config.yaml
model: "multi-label image tagger"
train_examples: 195000
hidden_act: "relu"
parallel_block: false
inner_norm: false
optimizer: "adamw"
batch_size: 256
epochs: 23.5
Rows from block 12, named by matrix and row number. Rows with one number belong to one attention dimension. Each number is 128 + 32 x the weight over the matrix's rms, rounded and kept within 0 to 255. All counts start at 0. Numbers have three digits each.
# q: window attention query (model.blocks.12.attn.q.weight, 256x256), inputs 128-255
# k: window attention key (model.blocks.12.attn.k.weight, 256x256), inputs 128-255
q.33:073185125143133162156150144127146176089154086161135109117094116126120175110113120111088066102105139105145143164124085148097141211136115115142089115119134187159093092082151076111119108167167128126120104142129171040118126068136123100096163171151136116116137087190147138098110125050024081100115148118150135133146078105159121138198170122103175105122134153181104154119146217131137134146153
k.33:144153147155098135189164168127090106107175117127165146141119112109109129149158088090141149132152106139119061104108188101092145185127173104097112199147114129121083148145100177135092088178097095119149149120131168118132104159113180095136113112187133117100086101146127109064133131128137139104088154153160131149169101188125128168103129135130161163152143133132136140154015143165111123175193
q.34:113156193161128133114109112137152106115160122088074119144121146094101145130088122123107159148146112105146133138182155136190108164158150129110108090188103162134105144132145142194133111120131175087113098165122136187160170104157146165130126103068136160114152159084101174139102115100108116135117141192094180129143139151134096164112160143108111128173094122052133068115151148107129122152066
k.34:098106129118107145143130130110148130116158137134085119146114051170176093150161101136076098165090116108150111096167152098106183141101129147123184110113154109083132175126123124094069100116135166156121163139105124101134122165061051142113171191118136184166147197137131103150109126115138137103125074128088102162158156095126129132101136138136139047170096158157130098112149150160138077158113
q.35:108195096137166115089148156142121176055131133161171126100118116135144159073145098120167090156067089149117162128108062155073153165110132075100141160104140128118158034127160088122140084142190145183187153144150222028117168101119112128138131164106121103168121136162168046131138126111131145117139111116116119092148093116059136155142139143148167151161142207138132109121127095147204131096162
k.35:159104089067105087145153094103040089126136112102142084133126121155106134132115119069134158111157130131102134083123087176132122141144142120126132148119102166113153144142114168128165102199112145130089134071152115141156143133102100156140158129154138068181074109083134078144162135176114157178093179119197159111149168164042095104170170113180137183085099119103100161144112083121143139129085
q.36:175100112112121060157130098133113127182170133141133152187104145138151121121117089139113152117162169127108096130188174091106137144145101089157184120072100138143158193177083156156097150095124133137140157169110074162161141111122109146116147117117170178149145150101104138174099083158176143143170088123136133133153173094128105123146102138105130127143100082109128102155119144127089215118076
k.36:132124168168154085092070152156147142108157110194145124116110193113064122128169139117092132148151101103087112157116076115136096156126213104126073135155120112132151084119151092130175175096114109147099095131170094105129105086157114104148095080068165150119181093120080118148125146121091129107114141148173115105127115180220143108063108096097126115041142157095122179134139147103135134099163
q.37:148085145143117101131115122076163144132183109154082094124126115092067100128144140157117123118171123068155163105139163165171104143125123116138097104145123111122106215131092123133090099113100143069066184091140121221151107155145128095228082149129146146152102092129072136129167073092104164093112159134127102140114177186084170104135133188141125156144135172072151112149114095125160146169163
k.37:101135134136148151105142073109124134159122154161089138185117095111168131141131145149105158142083106101173092081148159110117153101070094127091104126145129166092094158127109137122116159072146133166064111136125108133165116105122127132110141137162117123140108128151124102094073090093112102114135085134157152149147155110157078119122142096124189136154124105107116115130124116052125110108111
q.38:117095140029114086131164084150141163082124087134163133211124105122096101139082144126130140133181137128146066098190144152135128136138083179115138155085120107118176156157162153079165173099151072051080132188058160196177122110123120107109121062159164122100100116125086161119094127153137144198106075150149165095136157142158064128097151135104073124107068101052142113127104124129058129116087
k.38:153142119074135128081119126156193141078132121090116120191099135226120148129155051166112117174150083140200178139137130075119137126128095170092104106096058084122139095123172110166144120119138128151113114197150167078093188119102141118084076043141089078152179172136149149111098160129193087174121059174087090187141051131147093138030136129158065133183109148152099136078160135140142099114102
q.39:135148104139151139157077137127127146088102151178107075045132143154146114098099147131150100076101137149097148130087054132157098138121165118130090089123168135130102095123127153124138108170132150145173164120085122022101094144106145122132158150060065120146153103140149103141176153116143110079135125133081109144109123115057115159157103160121195110062140149185102129096073192119168078165121
k.39:140124140130128160127087177093108097143150162170117163108151106057073119119146136076111164090141146091095110106128131169124119187123152096109168136143141167151151148173108197106142124131108130103150162101102145158099119119096143176144140153133104090132073085111100104157140148092118129115114196094135106096128185109155160108145155136123149171108124094069139137172067134158100083137158
q.40:137098117180106082134157106123166089138115133124111168122203154102085116152092155163103153082109160151125124135110142151126149167095138133139092091159115121128081233107141163113120153103161200101045181149121138133147104125185109122149063121182108207104117122076078103114115112099086113132113134144129134129096098068183176208101142119063127137137145160092171094146111138055164139139143
k.40:122189151178095160148133187130122135123118192149144124125098108120091140142123105120081185125096142148143113117129086073127096144147160041147099115174132110099112156123128103193083152149171161174140081175141115113149129126138102148118109109100122134110181160159097131109147139060146150068118148196137089108224068130163116154089126109138131208170141151138153100179083114076139067124137
q.41:104154066190165122161188108170122175114121134142127147081124105074183134093117134106079073157119126160127168118182131135065128121135140133146119140112168139119122111127146143141109123153175095206135146108075082079128172168194171066141084162165112155108153131151132090165078127134163084139097113153130123094100142092125078176121112130075146211085113118117107119159162133107118132127163
k.41:124132133121139129136097209157146113095149165163183163070137159090088133097123113096105134109142091076113113148054100115167061118120187086164103119167121124128142111118152132160116152200129104141151154122140101101088155084163130117162113130164123122081165095121145134136206155146082134154072176174159122084140100112196200142164139124135140200121170114153121157164105140193109136114129
q.42:115075146154096196141080124149106116167070175088103093095100143182105097086112057125108177126144110092119093105078135117149147088198138147131165132134140104060114181135146110163137129197136105130050120127155120126138114137139128140122131105054160134172177107147123174098191113189152168134130182123124148089159135143089134120125147097136059147105138091036148117115136143120131164185109
k.42:090120126157167166137129133142140180106127124061127078148171077135155114128072179165141076159057158182098094118180121088054145111139068195107216073139143145149113172165138154127144119116130136147137102110091125122139076178098106151121184115132143162105143116080132128140092126138095125128104064099117115119109136114125077113111138117106075027143086116069138083038119120117126127117159
q.43:092123179107081082120090097092113081223151138126180120179115085138117107112159159101181167118158105093121126123107148121121102150129151126115123137108129177167115159139149119095134205089102135103106154159112153136126095124136181125110133137077136212129138159142104138167081109122112123079179119149153092136170122165092063126116162136182136186132148121098120153123107104110134123117119
k.43:128126181155118127128114064164161123153139098149046108185129100213185107177097161101135079136055092168129129096146076083087162131105108180139136109044118159128107153170110110124158120099112130151117181169096113180126074124091063078130127116098124187129103172064123146113091118121138124124117172131106157089156140151101134115162171089144154066136120151124133089175144180178135154139122
q.44:100094148117099090221167173145156125136117122135152138108122087082147138103156112124152081098072119094120089086116197115120136105100062068135114181112132157143142161117127132201129106123083104147171116071111134141100111179118077135164190142119127103142057165152162079117106118157117151141166133089107054118156138126158155126197083157199207117089117170127086109158127118131181164117158
k.44:155122138132132078103140099160154073166178128147125111135203199100145152138144131130112167127108154076112118189071103176149105130112174104130133105162076142125091112111187073181147201130150091131115089114162085142102169091188166127094050153129093121135085119169154139177117146228154093131131192148180110145127180180133159123142122133104212159085117122164109160153087105131111198151105
q.45:202141109118119143105156184084160106134168122135092140054160134138169205149131132110131145132124113169143122140115102135103153109109110106156124101141171146169110069126079088072108146108135153146198116131138152102098114128121131120085149151120096135080183117115132149069123163101198122094098146123139050148086066111122142163152104137128165102180175162209153106188187191164103074087167
k.45:141117162080110152153085140108093082133190173095187138093102125120158146130137092078150181100086127084103158165145184114174103143138163127120102178134201137151121106117026161120097144138140153075156134109146127116161127137128181111095155150111164195111078071167157147155134109093151163109135206132182098134109130127100132088185143103107164162143132143142134152155144127153135128145110
q.46:182166131158161167067114153118164132173108159154131145071143118092154100116133106148143167130168150139137141135054186099146115153139116131119117105114127100135152165098135175194125177133173137144199164141107142053071071133163144102117131140116128120107156097150142108075219152098105098155080107137145153055166123121101176097058147117111131111102114143175107083130137113068161185151125
k.46:124170093160100130156088165072084081117060147117161149071181128097103133089117077141108115164144122158150124140104103165137113151143197073146118141178046071108152120130168156098063152173112111104164132097077111094084111104106152153162134145086081090145076121185173127093144135043126155109111152135131083100103116102156163124076116119121093153145168118175140076102098072120148097138145
q.47:110125196144058129124143099069185131147163125142090076105037084170123111167070113111172091121119117118104118140129167138147026147112145159099129113169146107154131102115153135134154162124085157063092109197159106119116101137066115184095108135121154155140123164152169165127128089103070138057114155136142106150195127175115106115151130085129146118138156154123109103100085132088106135125115
k.47:121119134113091144172167068082158117115136124121086111149154113182187125124138147121159088158097134127135132112201160099057163133102069201100171106134192099160108196145100178110146071108104129119117170119098143140102055208089139173115161173140121219151140169187128090157091075116105155097115062098086125175087149116086081127182134171139153043144087138077139080117110141111146106141111
q.48:133096099078105103123144128089115062173126150124168133173105096138093114076188149112189102114184152066103094098183156114148109090117085143094154106136097195114181174152082117124142149127056087143127158111098109128145112128096094107149163102181060124173118186107074110150073083145109142109208121121100137174139148149134145118112110146162120067158138076115148146118104147122088144163130
k.48:128106107081146118076152050138138124129147133113063122196124140166142160090163173105112098130098128165129159170163122139086130159098074195099141062145126114127133084143164096132199149096154153157068107162142109137116170135113142129111090108177080146127086109119124107153089098117090090142137115130097141144080169161101120160116142147048121088140107122141142143090174141058172138120128
q.49:176145097131110129144211184146161169132120110124137124137144123126173109170148145159073086190054169179122125097115135145126117116071083092145074177104095159122113133076123190107171104163140159157190164085112164083118113166113127123124136149146117127099090143155172147097116086164176164189153114079131129151163137107158141122170113154144180076132108140194102150130116132148150168136126
k.49:150108119116106117122131122130143125149199135084126121087133172104130149123137155158101126117194141121045107204079184197134089101129140098090059138171114124113132103098121165159140165148131122104138143098112177110124135105132170113152153095139121067145068077193156117191141162177139071130176159133161107133119089166124202162128156146124153178095185121193083144181130103080145149132171
q.50:138085117085117179184121139079136172156117148164064109108157133093082148114156181136134045144090156145128104150102146133137088127151102143094111103135085129138103144117100131080154178129104158128149136115110124100066094206131116106135155148097112112079070093185191166188141141167126175067174163090067149147140131133062205135190075198126226119106108171197127177128079144143135147175157
k.50:135113121087137132095125026087142151186195181124100074103194170137113177136121179137130153110111175107127160146180139169123143113120061132079139153151163148119152142106149144081134127099174145128077143134121101153116096130108122104120076153174110117151076105129098106189123100157132115093175089130085169174108107105134121169135139172162137103093151076143110102193149181109157058120116
q.51:120097147146076076136141107087160118129148149157097093132083098177095092162163119142078196126147148083139144102118178116173111103174109156126167137180124146100130206159089113185131146121084101109104097135131091190149070162128104138147138119129162147147152179126117150201083072150132165112132144113112136159171099083141102125104137073139086123135143092096140088077064145140117178226119
k.51:127135128182128135113155108129211175100139139149102107180097144148126133131108141177157074121081111173116140140161089093086208109131095190118145087150131130096084145121192128172180088072150144134101131141116113122119106152117122115098155153103155132135126118150150123129106082124098113108152116072137142153102147111134143110144086142087144117149100141116133108092147132112125107137124
q.52:119092131139138178101123133076150127142139134090098114126133143131140170148102091109140065059169147175118114112053107124152187194137141123143128133156111108158122064133113135101137146102146127141184121141159171079071103086123075125114101101084145110130122120155186130069156154059130132064143095108129131145115111138127135132145107143138188094167153184206122129114132143153086088099120
k.52:137099114137059137130158134062093114167165172103133131107144053124221105123132105082117167159074127131159165093181153114143191159153081113119100130120136129139129131135068165054103086119097107129132149117080099150121081220097128166118142106139115126130125086096116129174136034026124159110143155115145156180076108152094094146095151132136173072139128178132108129137192136135129102133144
q.53:032158122171163129164143103140132171155123138101090135107139119075100111101113117088138142101093128124125087158121175133096086168101120087150099120135171112126066116081190181144123132150161149150108066159148087162116121187148127148169096128082161099155154064116172144148123107124137120107110200136191075107125157100152110193095132147092143110130084129083094123089106167081172129174143
k.53:172129141140112187171101138127086169141158200149080148140142082137138100146164154169148098153085148127109126138177139108068178135114127119136170010107172105095113144180126139073117076119117111148100123113100157149147101156062124163133141162121125127157102156188126111134091124087147157121140142116125135137157181082088113168188130151161160088130120101101148078085105128141159103124074
q.54:147121132122128125141142071130175187091143137127086165159089127121099141176141116149178134140087168160131095144121168112165144128093112151110153128075152060122145113147090123129147132140172128150118140167141122164079152182153135116167132097160128098087114125138167147126087102178137133141207092171163124130039094140148135167103117138097127094168093101146126098138156131141120146158086
k.54:141116096087141147133133134113153130194156182202104097085131072181183120082090093175100123109152157131148147167086115141105092095174048131178145053163154146077160145121101062112150159095155168176113153127119132108096162156135128128114114138135108102171093145167123124134108152086166161129154145109041150112132097105109116142153140210165190051170118134137114174126190123095097179137081
q.55:122188103133138076144166166105099159212150135082098136154103119090091043139169167107094135103153131075135167116149132136117123106097140112148180163141093133141139169128131106170119130069126136065097130126132076205185125164085091137070128112117170182155081127108040087154086101143135116161119135093115090123087149135104099161153149133153145173120131152039095154157138115100079164154146
k.55:178093186162132069110118169178151132097178126117112108114088137140071122154189115163079120147159121120156105127096105084183133090074137165125072161104147130088112126143128089198159121124121118201117094134137101127088139097153123111122131062110232145112130139116135115135080075101070108125119142132172163165180111140151154122152126099116139137110154142093157111132083129173148127192084
q.56:098109129154211145113113095131088200078132101113183113210128112140107110081136102077164134146162114167153150155164123102142196102138093156135212147095126147115108009094137109172065108167139134124154109183137163096099175116101115122054166091118147054130161161113161084169169203095148149073112079114130136156133154116078121088116127131131146106157121120158116124134173154157129067103090
k.56:114094110095136131091154088150093141134140123117132128167116110145167168121132167103094072145133078154146157129145128154141185136145094179156162125055104116123189137144122089101173063153120107129128151100117129152109157138066098100134141143105130149148145133074121118129126128093112113143147135098071119132089172076063090114126132170122112057123053158137149165047164184186119122107142
q.57:133159121183131132169135115093191168123183194076111087140122141130121116148097096171147070111089120144100121176140130160120140174161168107106143157105142119117120083052104103096082146138141124160183125193106171131095191150140132168098128135137126142106160111092109160141123177144153106130089106106163108138143072098113116162156112131140113186255094152136112076079172155096145124136089
k.57:121107107109093156165142091067098166093185166181061133179133081131139124130164118156095084156120116117172124078113134117084157124142123119141137135121154089109104130152073132074118111150154194164085163101078178122126116165082084126125152160122152148163152158073146108180114061119139169104139121129094140153136112083071151137178113195148130123109136148110129163133146119178145111112087